A small image classifier, trained from scratch.
Model: 1.09M parameters, 48-pixel images, arch densenet, depths [6, 12, 6].
Data: trained on numbers of one to four digits printed on busy colour backdrops, 295000 training examples, 7.3 epochs.
Rows from block 4, named by matrix and row number. Rows with one number belong to one channel. Each number is 128 + 32 x the weight over its row's rms, rounded and kept within 0 to 255. All counts start at 0. Numbers have three digits each. After the name is the row's rms in percent of the matrix's.
# conv1: bottleneck pointwise conv (model.blocks.4.conv1.weight, 96x160x1x1), inputs 0-79
# conv2: growth 3x3 conv (model.blocks.4.conv2.weight, 24x96x3x3, transposed), outputs 0-7, a 3x3 kernel for each
conv1.5 102:155163146129119085114170126094142146112097112085147090128159076137182144123125130102133126103158030223151132167147128108087138126143140162096121104160148189112115137111107159086124108097091117110130151089177173124136117120132151197091138159
conv2.5 092:103111124108061163127171148116115092123126116144178226063086094068156135172118132044109100105172132140201115117120088163113101149157181114159170099139156122157159117090148100182077116101102136179153172197144151129100
conv1.6 099:107091116135101105126149123162160131147125133178103133085109143103115117121103154109134128144143118084085164142132102114135114113087106118121164118118127059160122126153085084068131128153139097069118133155162089132157125148136139104082098170
conv2.6 095:073095125055156179152237151126098090103129151151182149122116129111130136164156096112160128120130116124091123148202125159131090105097083111078134106069122145093107111165162155126102141170196127123099150102098135099142
conv1.7 100:145112139224127111124112122172139125120105161118108107024168130134100099140101103094132123130126104127100172200137129159094096126134119140113128123122113091101138131097118135098109128181121123074146118165177160105089128116120102085120092159
conv2.7 114:167106094147076065120101142146109131130118157144136179093088116083088141100125171096176140094206132139197125105126175108097129125086083096164147095115173084119136108093111132121156127116146111110111121135128125138112
conv1.8 098:106080122084124195163129148100108100132122111097154184124150096177144071143173097111129112152131124107115132077190135111151148131089081125080151109060136154165119124077111106112127108136131119167162037127119135071143157048099069117112154127
conv2.8 093:101124159095096155082198226144161145162190143119123138107117116155147108192150091183189089166115084128100090188126115161120063127101040155105129158108104186090112123131128102202147144183111084119131122134134117139148
conv1.9 091:145164120093119092101077119159129154154128149140137145135138124149130114136109144079145096121129089134129171133082158147126098138155125122137157133139081113142145118195146103110130116121155135158142164158173061187110146057124083142166041104
conv2.9 092:088095139182176146214045089085087199071120160163188119153112091081073111090137105100118151075137164097108151168097083096150109138202158132119111129103125103115112123173118168060087055140104123118130109125153117121126
conv1.10 102:176124119128130138133106145137074141132116101118073135101113175064100121125141151122073145128106124160110163110150129124108147140091135081166135127090080142142101147098083099108156100133144110131162060152013097124143097151101112129142197165
conv2.10 087:137136119174117061147143065162157123158142114126040085126145123145115164149107180132136127157133119138120122130104171144123203113088094129181086166168096127150088119138104102132113103139147141157182124150180116140158
conv1.11 095:057126080112106129166091120141121104086107139141051152141134092139169155127111135093128080121115163149115121103105168120133097096136065112169180126159132101112129140128051105168099136091120142107159100132167124111125106120090089134183093118
conv2.11 092:120117110121086107133101116126132087112130115099080113083053092069109124156187159204168101218089130134101128124100103143137184130139158080104117090106113104110127134090084128135122123176155092100143101110164095113151
conv1.12 101:160096129148133115123130108134157085112131106126092084067118131114091118122153118162103078163087129100124078145102136139165105139136073114154119104120118131177115165105115120179124124145154166106062092125122144102141147077164118226169095130
conv2.12 099:101119136161157152131080127094149180142216114170120040183157086123078088116116125104134128112141125134111134089102103144149108149135114116186075154141116132126103174156125109057142101188144133107128121155145139180154
conv1.13 114:148109080040116139145039125116142103139118174108100079214142116080129116115152144151119101135118120122104175242106145097135085127158105117095110105109097116107110090107129128083115155181133086124098094138115128193119118217186137134127145101
conv2.13 104:119116145118106080119131115111144120125151162143140059109090103114077142089117135118137147121176133144141123097105112118114154139085141103180198096181139101112126134140127147107111133097183126117110150115127143119107
conv1.14 092:142134120160255150090129139135162074138112118124118133140138147099214106109119163103157120150096084114088124142201121125132096143168157119084122119168194134163137158109171161168133169165138186135158144143164090153105143157129087133140167089
conv2.14 086:142131126150119135110123147136141157135137137141140145120103106105107118131161127100094126072107181091149145104120117119093116139107158092131132092116120112107109154129118135138121101112070176230245174222248162183204
conv1.15 095:103175123108114134169058120151132163101132156163111134165193072175077112149157151124097166145136039188138150121090121186056152114142132110138122095132120111086140155149130105134157125122084091106106105138148150164082153087119142099094163114
conv2.15 082:137102149133092160093155149081137137118154165164149187070099151157180162177141135067053174071134151074125155168176126138109103119142103137080137140133119111117121110126168092184099109120076120139126135178120140123084
conv1.16 100:130096082169091133137099111125104145113107106110140221108128159133119082136110081057095081109118127121096250147098101140114127140068101137115104115064109111117113129092106106112118096048104156154125149094174100087137150104101141141144132086
conv2.16 130:128121122129097115125109105152128122106138091095115121082124127108143112148129156215141115186107118129096137098078129101148194085157170120072073110104076064084054128115111122107123136122171100105125111115114108106117
conv1.17 096:143146135066110112140160140083123170117105151121116127079116131163118144135093116111117125098122059143189099128177127138128103125098119141083124112156143146151140110161133129132115093161120116112064091115086077162172111159155173080091149117
conv2.17 079:103117157075149176130202187095106119123113132109136125080117151123136164147111141112123124143176113147157113147170116140077134102098126191195113162190131122142128125149187145166099113077111195171180185197168176149109
conv1.18 092:104081116117086073154139136057105205102139064129138200135123150120147140139146125073075128127163188125129161081126132143139099117134116152095156141123170127134122145123139107093132078046146167134101121105144141109069124143181111095188153125
conv2.18 097:123143134140104099121090109144118100134116078122112137123138150133087098097077142212159131185094126127075108118099097109140186084162216149099113137109120100094086141100107108101086135138154090070105113081120111096098
conv1.19 092:142192155136145088113160138150125070102121148137106141066103139151137109132138133107084154111081089109136104112146130139163114126098086117151119112110135133142121105113100126115130136127138111132112168193150083100125105150116115194044150116
conv2.19 112:042105150116158104147048082108153161165227104179161079138134108089128105109162096138102117126102153149152148089102123105147110160140115160126038150154087147135119185179134154052138103135124109112110107114115092083121
conv1.20 097:148181137190103095116146139154144174126097164134121117083119070171110115109119070133133124116104141129146126103121160083150125131123138129147126111104160141093142100119165100115103113120121107142141094113097109172102122121108190124159152133
conv2.20 093:121094126104162154153151112130095070144152195159172135095166173140188179133043107109084105113075147088088184179131157145107078129091072101088131099119129103105111116143144139097113121125102148152150152109089135090078
conv1.21 099:154119125049077095155143124144100101131102121118117117161147121110107114144117112092112101142099100098102124153151112195149156137147105111117130128153134093137130128124066158117123132170119124112116177127131116062161057077107093166030114128
conv2.21 095:065094119087170158190142084115097122110119178142187157147117122112076130142184196141104109100120104110155133199127094110093131120160151157235145078157166092127151086172135202109103083035143162167123182169102184143094
conv1.22 103:086117090113129167124134099134119099106115104124156113115127109122201125127117171123122113147192164124113119058117119124110130130144109085130137092127120105084111100106148112114122152117131134115102182092140155129160154184091192131155078113
conv2.22 085:176180139135164155115119145150152132154099136122121150129129178096146153118116121142117084133143096163133096080083076113131115142092108108129173125135159129173183172156123104117145152179157103124128097121122128132121
conv1.23 098:094118106122189121178125110070152222124101140120192207152100131103179153143190125079099136120129155106111137129158169103152099090128135137177114125246114082121096099125106114164107133060149125176168104153171126153088095076135106202180099123
conv2.23 083:141122123125117120096116104122129105132144115145158153104089087103132099155176156146203157134163160120131154102123084101121111107131142100113157091086138098078110141120116135099104122081106116162211140167224150149173
conv1.24 102:112216135127218182115110124158132093135125121122129117088124143113106137157157134155076090101112063158167202127116142090119237159160123101199116108161111118069118127126125118093156131139113086108102120131062058126155148121159201195138127115
conv2.24 103:116127106100102118060135119118086105119114104121116150096110159139183177162139159091066164096105162137151119113129123133130150112131153107123116111109148143173200088073123084088111132118125121206229106181189115125115
conv1.25 110:141151130148139159112160103086155172163115176126174090071123129119129122117100126152049117137115108134160132125117111127125140131133119137092166116125161148112120206150176067148119126095119093159148127116115064115189157113108233154151108068
conv2.25 098:078120128131160141122103157103092082126118132142141100105154139215225168098050083125096071116109094066092128151113121167130132154123086137113155138111143185135165148140134109081144165200123146142119174140127124138092
conv1.26 120:165109081085087127158037155103119146136098138153064106060144062097112143133108125126142091110110064144103116101104116151095094133113103154128138151115175135172178140137166112102114114107112101112190158134106159111071145171132098153160151111
conv2.26 107:162141127151136100134153171128152109175128093148096146124090114102149150164211106127095135172122129152122151154210132158145138089121106132183131129158104089129082137127110115133142122168123139150125136164139151148125
conv1.27 097:165156123097149099109086141131116144102127135091109133136105083066105130128100091136096110102185144116105198128122111146121111096129157119102136120170124135142100148136133130060115101089098064098080170081094113117101139123119144153146136070
conv2.27 080:076136115110107110123201115129093106141100104151130216127128148153132112141128096146187118107146103136133129108111070096093101107115119130159120137172114148153126144119129141149085127107112133152151152134149134113138
conv1.28 104:090110144149122105141127123148101104127141139159096020073121160119116155114154133187106157144102136128113129208071123119132133126150141101174110142122104108106134087076117136127139148125198133105116165153069128158069126097166116099090109176
conv2.28 100:122148109109121044107090144123125160150146175121157083129118099117086133084102146058186192143210101181118079107098094187127103203145155103132117132117158128118144128129171144088161113177134138122152125174159158183183
conv1.29 099:132075128139098113146107148133127059142097137144112116090151122103116098123150112115160098159105105078122072128118126124140143151157155101129127119118111130114134139103134103157112144121126150221106113147150142083191091111152154092114112172
conv2.29 085:099129164109162142131174145106170184167182136164101074119132122162120104135078106092129155100142111116105093114119096140154113111102097149186097157200076149148062141188168154067133140130194137109102133115129151179190
conv1.30 096:096129118131092111164097127139146118124108151149089093065082144138152115120131116145150104133137104160129028169071116133139106101105113140125136133121120145121130098153123184094131147116135133161124098054155125127111143113101123093137170156
conv2.30 104:147149145131114112110122097158113110140117146132106177107143169121144136122071089065090202059166221117153187133175185132125067160103047134136097163142129144148114105161153108112154115113127127101121132100126113153180
conv1.31 096:104100109107134164173127129139108109121112101145159103102107154131077168133154160120099106126112097176120134116142113126148122117127128092135118107102133161111127086130143155090146142200133126105111105130098167121135188105075151125087126116
conv2.31 102:138091100093142179078183143110102093087134146112176168124129123126152137144114097104087152144168158128139135138218220117096114100078078119097148135087162116138158109123148112133118145117113131151158135137135108105087
conv1.32 110:164100143118128163116123135118145136127099084111097135143130060152115157151110104114151098122142127132130095074100117144164125133128108150167133125142145136101137107203116121187118141122142136120115187109149117075105079060170146210129058121
conv2.32 155:133098142122089121159130080113133153088125173099148165123109117121092131103114135162112108136105144104068128093091069099162159121221195107129134083128088088120069089134126149114104166116248124129128130127120140109121
conv1.33 104:175105102197074174107087134128152134138126103145198084110154172166113138111091134105109122078062114127153035255068103120113135148182112115153119155154109121138149160122086104118134102127114127084113106184113146146130110100108161166163120169
conv2.33 098:145101143148122108161148085131125156117122217091134214120158103117079111125053133167090121134144133174153141121091105153125093173140118113148228101105232093101202083130124111135120126090099112088096110109122132131129
conv1.34 094:130114138201128090132149148089144136127122098119147130085102113116139140128103130131070156127159108152130063062153116171149102133086181104139135141111146120107117104156135115141119137126137086124098200107130080132210168134091223092142167138
conv2.34 071:125158106115140131109103161102128115173162140159117099135141104177174133179116132112130132138155113142111136095150155160152110109057058131162167181160119144141113202142134092091124108224154133119149137149144118124111
conv1.35 101:105197115120089106109128134058135123092141178123175103186135107139181116119140135131105165103143066106177128101116137138127065130127148139143153125135159157114143162121147166135120137096044098123145159149101131164106199146116123092082136146
conv2.35 095:142103130142134093115123103111115150127077193135162146122124108155156113126079140079198158138202068164111076116116115182085092178116128108110158131112168132137112119127117132136121111121072115095078095069071135066067
conv1.36 097:133159136111142171123119136102156120100161123137147148111141086139097132120132135107123148117156101167127194145124125121118108122129139109120098144096095113110128043070103167045148149089106068093168198139106179109131000138086175080134134070
conv2.36 067:156125136125148088085141119160130095130065094089108133121123128121113089100095100139136121142166113173099142119112151167145127119066094160125222177119162140075162081063113099120140154163085095125167134184195135187164
conv1.37 100:139101153132167146099121122117120150110127058129115148123188108127085090136154100136114134155100134150110099072111093145144145135134126129109088119086126138147122135097176162128118092092134127143141146126167156100100101122111108066150144091
conv2.37 100:120126147095092152105169150151097103127148139113096132128166106147091094098119157153101092129078112106127141195128130158129076117116091106115101111072099143115138094119059127197094115091092086095118092118115126145129
conv1.38 096:117109089148081060047139121129152188122118141106169144126113190108122135130112180096152133081132110090140195125144110145105090109138165142077135101110132111115107143078099131140118091140121120101149125093105123129179079122133137126149114046
conv2.38 084:170130100154105119132118083141139143129110068082130071107109087135099110132127163201093131156107141123131147092090131107166255087144169087100122084128151120091115105088115100098107119077198145075100145119124108100110
conv1.39 104:199106105121043108161143116097137086112115146122076137146150129135191118106099147104118153110103126116095084055152117154099104105160120160065125132123138100135132163085104144170096142103149171106088161219186231108156159151109076099089106118
conv2.39 101:147098068129115162146134187139123105126130123145166118143160158106062104112103098131090105130123134120103126127163193131163169115117140157180190131146174114136166137128117098161120102156149171166120191202123229215140
conv1.40 100:056130110108137194115119124112105139121083144089108134187123100115111143115133193139120191140171096133154100075098133135087107097161135111136107122091119123094111135176104130099142123126149118116107129132115103091098150181173209098126151163
conv2.40 093:088088203091181211113166127102061116125170164172214092100106150159178175153139146079135141148112105110130150146126118116095078145110105109116150125161155103111127098210130148122095140122160172171131156142114134119113
conv1.41 100:156146142106075155080157128082136153135131126091124144208119063144117144139125119103109143099153167138174120028096189150138103092133121132115155096130226163081146152195138141153099100101084177098133116109189105123142207130097133163093131119
conv2.41 077:127106152125104182141157127136117091157151170138189184114126121153151102169159155177112087168092148122094165141103116119097134131181167131131085127103082120107099127180148121168082117077109160163133188138124211166126
conv1.42 086:093164127099153089153108103151081114127086131115140092135122105126141104141136090103150121107107108122130145168097098125124134132142132139157149148135100122102132125161162110167122126134156145137136084125131077200125087095081105104124145113
conv2.42 124:132147167148164125146025053110124155162155088206069059145130132111106113140118104117087145092107154102154149102110111078111082122164161168144064178157103180115119203161150136052120060128092129115140098108143108103118
conv1.43 100:075099088107123125127121121071189091123122122137122125143144168159132146136129110138133130111182215134097108088136121122102126111135111127107166135149117118102124129108127126185119131128131166122211108131135153067142126134128125117111170156
conv2.43 097:129154118146112137137199155117076077109077136113157161163157113166106100174140167148135104154135124147130109117171121160126090114089075084121193076089159090062132119097129110169121184138130079085093120129118123129121
conv1.44 098:139091099093125077200081116120091154143106122134075153161123058106113140126111075119103130110193130126102255092126137127112149132125081108096135130117101103168109119109109087115117103113159082085097138161100098074091148175121091163105142131
conv2.44 103:118113125169105075159133103150118120131114085128131096102090107085096125110147145170177124216092084149063124122093078152114138112139124109150098118114109111092100169103118127148110142126149099114128118114137114106115